From a checkpoint of a small text-conditioned image diffusion model: batches of 256, 61250 training examples.
Rows from block 2 of the text encoder of a small text-conditioned image diffusion model, named by matrix and row number. Rows with one number belong to one neuron. Each number is 500 + 50 x the weight over its row's rms, rounded and kept within 0 to 999. All counts start at 0. Numbers have three digits each. After the name is the row's rms in percent of the matrix's.
After each neuron's rows are labels from the 100 texts, of 14848, where the neuron reaches its highest value: "fires on" is the input token at the peak. Only what is clearly more common there than usual is listed. The data: simulated grey scan slices of phantoms with and without marks. In brackets: how many of the 100.
# fc1: MLP up (text_encoder.blocks.2.mlp.fc1.weight, 512x128), inputs 0-127
# fc2: MLP down (text_encoder.blocks.2.mlp.fc2.weight, 128x512, transposed), outputs 0-127

fc1.4 097:509502489429512598432492609537478551544465421481540518517518500624473527540494552502458529405603470524489569610531532563541535579441537527488516503546487473522496501471492576497558558519404443435466546593509649500524583514458547574511578430588469583487494450428451526440495506500527511476504530557395467534452473502482498505517476508475540506621490494594538474513425490491489446540491
fc2.4 102:488473532545486383567492461481519459427533597523476493488496484424500449478529446514514512594423510483495426441464459440443501406582482474500469506482511514491495488497539385511464447490597540581500440429475390529463423477551483436462408566423462404483529578583590488569525510533449511503494497413609573463548523476501499489467537472517463514377509507399503537470550534516504554478566
fires on: "spot" (100)

fc1.337 084:482567532558446478454480518501604643460534550545497476444500486474504525456481487517471465468473447471469553525463433547514601476496614541453437507471480511579463532427507459498501565588537486409450457483473523505516515570445587561525467514518495494580490523550509537505471490420420519460483547434456633526479440564522482416523462504454527468551502352453475463456429467454445482643530
fc2.337 086:531439465482529515521539513478410391564444457443503509544513504576473494536496501486503511505531522479495453502519569382503410523470450433471516508571504537418543491575525560503475469412418503539523557474553467501492535412557429455464535530490530486437512472443502522489545523581638486544548458521527373486481584466483539528492542496556432525429486614571512523512602521517553584343483
fires on: "half" (100)

fc1.403 100:492519558501426487502464520382539543454527478422507535474535485523432439599582470498468585595494490490449526473500543460484516502482554560458625554512482451517527631559449521496548636424524507498558481518497524515549552549486558574440510527451459463533511496564559450445502495503596506488499468510542359524594525492483390581483519474586499518540451518513569522463457424504538469492409
fc2.403 099:471484429516575514518555463665436441528463529549525447528481494471567565397441521484504385364498532490533477539491501530529422463484463465532427515519563515470426401456543460470491398550529489525488470489506456520433475450540483394568466492553549551462460500453427555554534525440392500531523552498463589449400476449530597429524487477430499494504501511474411501516507548505476538505538
fires on: "spot" (100)

fc1.264 089:475471507538471494398501505456537487517438409476441502583613514568523497464494540558495554573469431525581467462448449479422483450493562480429377544520415464477564495439530540516514562450463506530479528537539511466493474493477645494538467432473434487519515437558452488478571423476435531509544521446457467497447457488371519613504463544440554495461494557528556467645509436545542530476505
fc2.264 104:494541444499521471611444494594463513484573626519609512447394501406520578499511465440508460441561568453457493530505574526547512549506449527480590496474629536519414483522437453503466481532545468438541442461502452503524486519510398546527508564588559611471464598510536510538485581477499483502462478579467511537544510517524488445505553489592450534521500477519451523353477545492514490498460
fires on: "half" (100)

fc1.357 097:518559516522437470545521480475432462454423463489526503491510480498483533519552488486521485444433459511466565494568500519517458450462600482499483509477439546488521524567476487564511482527453572542567531453462486500477505519503465473642503507514428497481492504471474399506463406514471505581632488547587452567460460445614476509528464480531575495475365567536442664516396530566500444442613
fc2.357 093:509454510494557524441476543493558505546572523504463530521493496504514442506429500515520484547531546507558441511412513469492584530557387513517475446533585467530463485490493520402481490472535433484465490558558515536506508501497545502335492482480586486515507500522512582518533562474535499450377519435440561447555522558376527464496562517470429508496602448465529365482606425457506530586371
fires on: "in" (100)

fc1.161 109:441422395517573526537563482504511569437453481446534578569366436475495427536544491532486518569489452406472448536441577527486496544430467492501459556519546523477529579442512581510544531559488591608533568556515482493520388514446500509474564407526514505399459466447482457545526437439556492421520438579598497464473468490494546482488505507572488480491528523507410459497408540553469508545494
fc2.161 109:552583640497427467419455501482495450602551509539424428411606545531462539430519546490498444456519561566537559464502387482550514426534522527489546468524482526527489421507488434483453472456511451425479450463520511484439581535529510511542440575453477523665545549560534537501512553542448500571471560440415511532512532520482473480542468473413555481511472487482622526535564478492499462464504
fires on: "spot" (100)

fc1.71 088:492470567542414473473557422553552480489575482596485450482455531486461495480533420454479433434597590453428475537518556496511491430514512498477473472545489475465467497473467579600424462581512521555518536548541508534406550500483454550527495383487491537448623476439402419409517534538562530534465524505442502486480483433503358477450556478501594451498446476513513535526383534520474485546474
fc2.71 092:492522444420613508555485577410491483506391543503508535544492440500494513541465525570518565574397436576562518421500466488502485594498499557488487517435497533555474555548536462421541528488525513454521482464442501479576457499580556447497523626534493481541465515579568554576511504449417505449519446505535543538514560545484672533521457474465438554540572516455502515485572401528512525434531
fires on: "several" (100)

fc1.303 092:494450466442488497525530442528486491442504516464506487520507482571467508433484531616523475527488449502409502540520516489518532527555443547497419423646503519467481524445506580475503555346518434515517529495565609467484485520501585471500496607493426469536507467469534534576471507451405436619520525442563506426441479567465513506543570435529496539536508604577533562545489614557446539544501
fc2.303 102:494516530545517493464485560493521502572480419501477477480554514522535463596509465425423542558524458492519476479518456524512493520487544505483568614344520468570487493612450441497487462629471499493524478500434444538566530489512414509537495402524561552383494488559450508412509465532561579428462518501406514572568533460552447498509371530443486499436479430451480449438520413451532521475524
fires on: "spot" (100)

fc1.96 094:538522541465476474622574520520564502497492539537480552504450415510490548412563512460486449584443459449556539399488393527474522478524436503461416547499466564514554563362519436492459504487515476343569485412525526453468488480570596500476460506546570563527539538484527448405415495556520467395539556451481468502452496497512493505583532513520492506476442406551478511533416483502502519462457
fc2.96 085:472525449552500502354418492478427488527532459460487477490536537496527431603462466565516562431565536525444475625540604459560479497459527490510550446531526445471411433618484542499505536513510511651418540564511508549481512544423453495513567526457460430480451438522503525607578501457504559593433439521544537499553510517489497495440467492484547477524546578442503483496584505506498495558568
fires on: "several" (100)

fc1.261 089:524582508462531466545551497530510503560535465512439531420504524478590468456406440562418470512494493446395477516524460525501482588440488543482538579476527459552435541444566470477436519563533416541512482482557519543476553448480379448536547407416439533459442454497529538363552430437486535521446470444571514473554534501532438473467579470495405451552477405464545484536468514575460433543462
fc2.261 100:513430489530474522496507534434505444447466523515554494578522435458361521549559572447563523486470508522549538456489508460455461438547544454543441470528454563434533545531451563544597460474469606463562477510436549451516431571558611534476470572590549483556566580514459481540484528540448483458545515570403545563402511483461547491474411510499553544508531617528471482491519438471537588440532
fires on: "several" (100)

fc1.251 071:485486417521490490447640502560504518600556534446564514529518516591478555523358533435428509553527403513567505451521467500483538505445552497517463501492474494575561504438546536519465503452469520517528498545486457532455525532526531495552522439513473472441581452556497518490478553507512466522375508433488457457433506449465469474563476502704432517408521405460564514481474537538499497575582
fc2.251 081:534565538440476396514426532463502556468486454530414529467541476449534479426601482591552513456547524491422443502458487554551469529476542489623507402526558413459496553472401467507523516545510474506524510456554564394489507469455431454458461591535470581502383554522521470467430487530553486453538483461507535530502521463513476561473497471364530467530484554540504501494484479481395582396418
fires on: "chest" (100)

fc1.234 105:536482462529465435575458554463500468439527452504543443437488561538481586492519420425489497560461502462568497491557436535632506502483507556476453483494472358533533511442517511485480605486628454512500518445455513502549492493504482387437507487534634560532523594499476445493546516488462509554448396504417501477443506588501455431423424469482413583558532527523537528465507419456520540516487
fc2.234 097:492524524473577553441518471582507517531473554524488544576507475470531421563467584564520482457598494532418542516456598493364506488510508427490511530493531634460445505552498523532517424501410525503469477540548480533442506467484530622535488532463336432440478388514520550477449531491513484457498603487579500502567490439487521549577575520507578464409459449498484471541481562535501484473514
fires on: "half" (100)

fc1.160 104:485432500482496580534507518505463472471448449558573597508477502534510561483501454402404607475486530538540504478553496457477467508398561463530512499508510351516525668580531549472452516568530449509545420502418640488497507482496463389460479494480431514498583538505479541481490490505617524465516503509416605483457424533486614450475484490533536505511517512518562475483498481512513488433470
fc2.160 093:508534472549528417444495479509563480530525546477476360494492505461473443465489565595562433497553509439466519536395540556525475533603447508518564550507538629505449405425468442607547454372466550525449583499559386501465507503470505605525495483558548519509425464475499439500536555474410453542456490497557397480529543454511478501515503503428465511494474493490456536499505572471489495591478
fires on: "half" (100)

fc1.226 081:529506478481537455516517377437464487466475521468471561477511492566490522434502567357530504538541479487503513454516516301552550562500509486509409485583493468488418519442509468507449481615490548495444525523512545474551583415471478486452513567505502506542480490485558476495561539459527494434431370473514436540477631503515489428541567519523504511603502493599550450511423465512540477501555
fc2.226 078:500503524527480553484498647549533494570509469519507454526481529457500465580504419613434460493475462512516510572471449672450487473498498493461627531395510549513555499541533548489537535409500424505532494486518454504437438569500477494577463439515519475475515503531442513470471498570467502543546636537455573455537398468516482559451475508458485452423507488402429545480585545513436524478421
fires on: "half" (100)

fc1.400 087:455506529542507497460522441436463414457591498462398500515519583478474547526524541496519442517513539552552464488380568577577450425479508463512405479494589523467464449488547458489399401408491449546497467493554468525500586586519554420531332544553567470535437490534431465504527427462520539516553446560518517554551480524464452475493448559528489526549429403518476496485530556488514517506433
fc2.400 088:520495466439494496586525558509555549569382520535577507467459430528513444484471446497478578471472473483496519485621429470468529582515491564497506516488395443541491575557439501507540578605527567503511528519425533472497444423492453579485712473456392578483563503476553557528480581494441458499459536485463466459447527486508560546482549451451513491499534576491517504504455444533463492490560
fires on: "several" (100)

fc1.131 087:527568381478474523548549444524455440557484518499457580503526499520476446530519498501459443461444581437449436550426497456559521470460511393476537516517555610591583472457498504455506502423545408548486471443519476540567500525445608456543498540486573498468541487436518549536536468547468480564487528491579511418536527505442577517428482539611655468510452403463473441448463574498490486489496
fc2.131 121:478454535641552472431475545440503519418549472558546484508452425467568554469436501516521502521564455496534574440567463563491473540560443552470452488490470408416464483467490528536391519571529560441547529576487490506461459538562423544522516451501447532502372451565467459447478511411518479403491566567485503588486479469498441462527545473377438530508523509468556506545591452495596506524531
fires on: "spot" (100)

fc1.69 124:547466463484481488471549504452552585409495458549441496515665546483452420453525513418457498466582436490496571469487477438506393513520528411488519497460453511559557493497524565543533523529458508495573507524524442485482467485502427492423597663506507505532514502514605509500557452483548504502500372467517518495450657533531511554446470528483477446474525393497536517454433546553513539482523
fc2.69 120:516556589438504501516526583577441398637530573472558440539410490465561553613483546572560489442467464490508381511584570570437611487450542559500450558578508513427481535438461496484497474491513481513481486488482571549490559521502559442547440357506463486469495489500450555476443534518529525509535564505467430549496394484433515458533511504547532526507526561476436485491536524436480511506452
fires on: "chest" (100)

fc1.6 089:514483493560451442456595506518526543539551516511552480461519463550597566466462513505447543564514440498440531478481496548537509551529577554543498479505446456544578479505486580482485458507461464506577498512526461562468535556464465530508540448598475479394459466517432457502483546437515465531398564430420428463464483374522501535484474460622451522447440474419599491404435574421456585548586
fc2.6 117:525565446363528425481446485420460509569527476500421557497545544457466477485576520576544527467621489502501459483463505529559514482404526417630478395550584458518522608460469396580534545519571583532528510518526533403466500490506541478531481560494485540487419498493554468434474441552565526443467433459558576509467537499512468527534531495476540476450539541523475513555539508498434573443429
fires on: "chest" (100)

fc1.120 069:460454474684557492505500445463480450556590520450522580555495518446521431453504535575546516532534538524460613465521569462569473597506385487527529490559440550569501494458577468476542503458410465509483461456479659480536540454463514450507463559451499469507426477487482473494453512510533495521478609464519519411547463484486529565487553547516534491494449522520466576504519369442532505429485
fc2.120 068:512533521338447489468503575535504530489448428510453420482503518611466563516492427435441498486475449543531416565503427484443499439520589522494532546480585489442473466553438501497450501533608506515518547502557419520443494564504495505506521474556527545506587538508485513516559522536498530500494423537501486645448563499521516401514416446438530491534567468466485480509486632577436486608557
fires on: "half" (100)

fc1.10 090:468500402500507488451521519574533496450481539460525468515517531576534486566536515518476422543513552609545591487568522577518422506478523513529455407497453453520564469504526471480537470477460482469490476450456453522481478440508513503474630487549481456283549594414611498536549513504496525500421408550510524546530501471532485489630471490538484485627493461462524514551442429517496450467518
fc2.10 088:533508615497461473507514500457462477522519484573450595506531510454468494481431474506499553441492450411468409499458475428504594479515513448512548627536519578468455489508466545548529513503537499548508518596532536518507487578479478536536383529462496543619485430613371515464465455547548479490569549447512490458478507525480498522361563487509528483322522531511465468429502566485519518551489
fires on: "in" (100)

fc1.169 113:534512524524486522458511464480400449510532525568501478436496464528483473451471391481582457524463499531459420422463435540464545456529561485488392487470439500591454523444463534475445468500506336614475541488481465489441464517471561508515500614535456533465514453423599556495500502441521572511543502571513479457432445504545466500519487443485563508501359453522559529470477552626440581553484
fc2.169 107:453466500463535499550477546503608590501471465479514498550475508484524496559514671495446528459543519506555550577537535483560478532478417506499573529534539497442566437543552503537579510489526640416536472503534473509533529507554465478521459389450521462523485549597410410525540488557489442487479527451497518579553522496472535502498524532509468525456664520441428469543485449376546429471531
fires on: "in" (100)

fc1.343 098:505495565464499502503489530525514475501600478438529552480505488431525372349496442510549453531504575489525478513538513517628530571516422660509475539582465542514546480472479452479508488526513479518596512546524452575548517504434554508520488493636529495488461534539535488532548477580536470453527492500474539471576472357452488369412482496449583486547505480406488519524503465509466520450505
fc2.343 089:484512435552495498514505489487462516524364527504438464545509514566466622607507532470428563488493407520452508511490485486382452412469556338502498462433519485479440521497538570509518519479513516487415455483454554425418497515550488501457513511388471532509529446431494527493466495420472553532497539561525456502384567597533492591572500507582407543445492516574530488499537530531524543561515
fires on: "several" (100)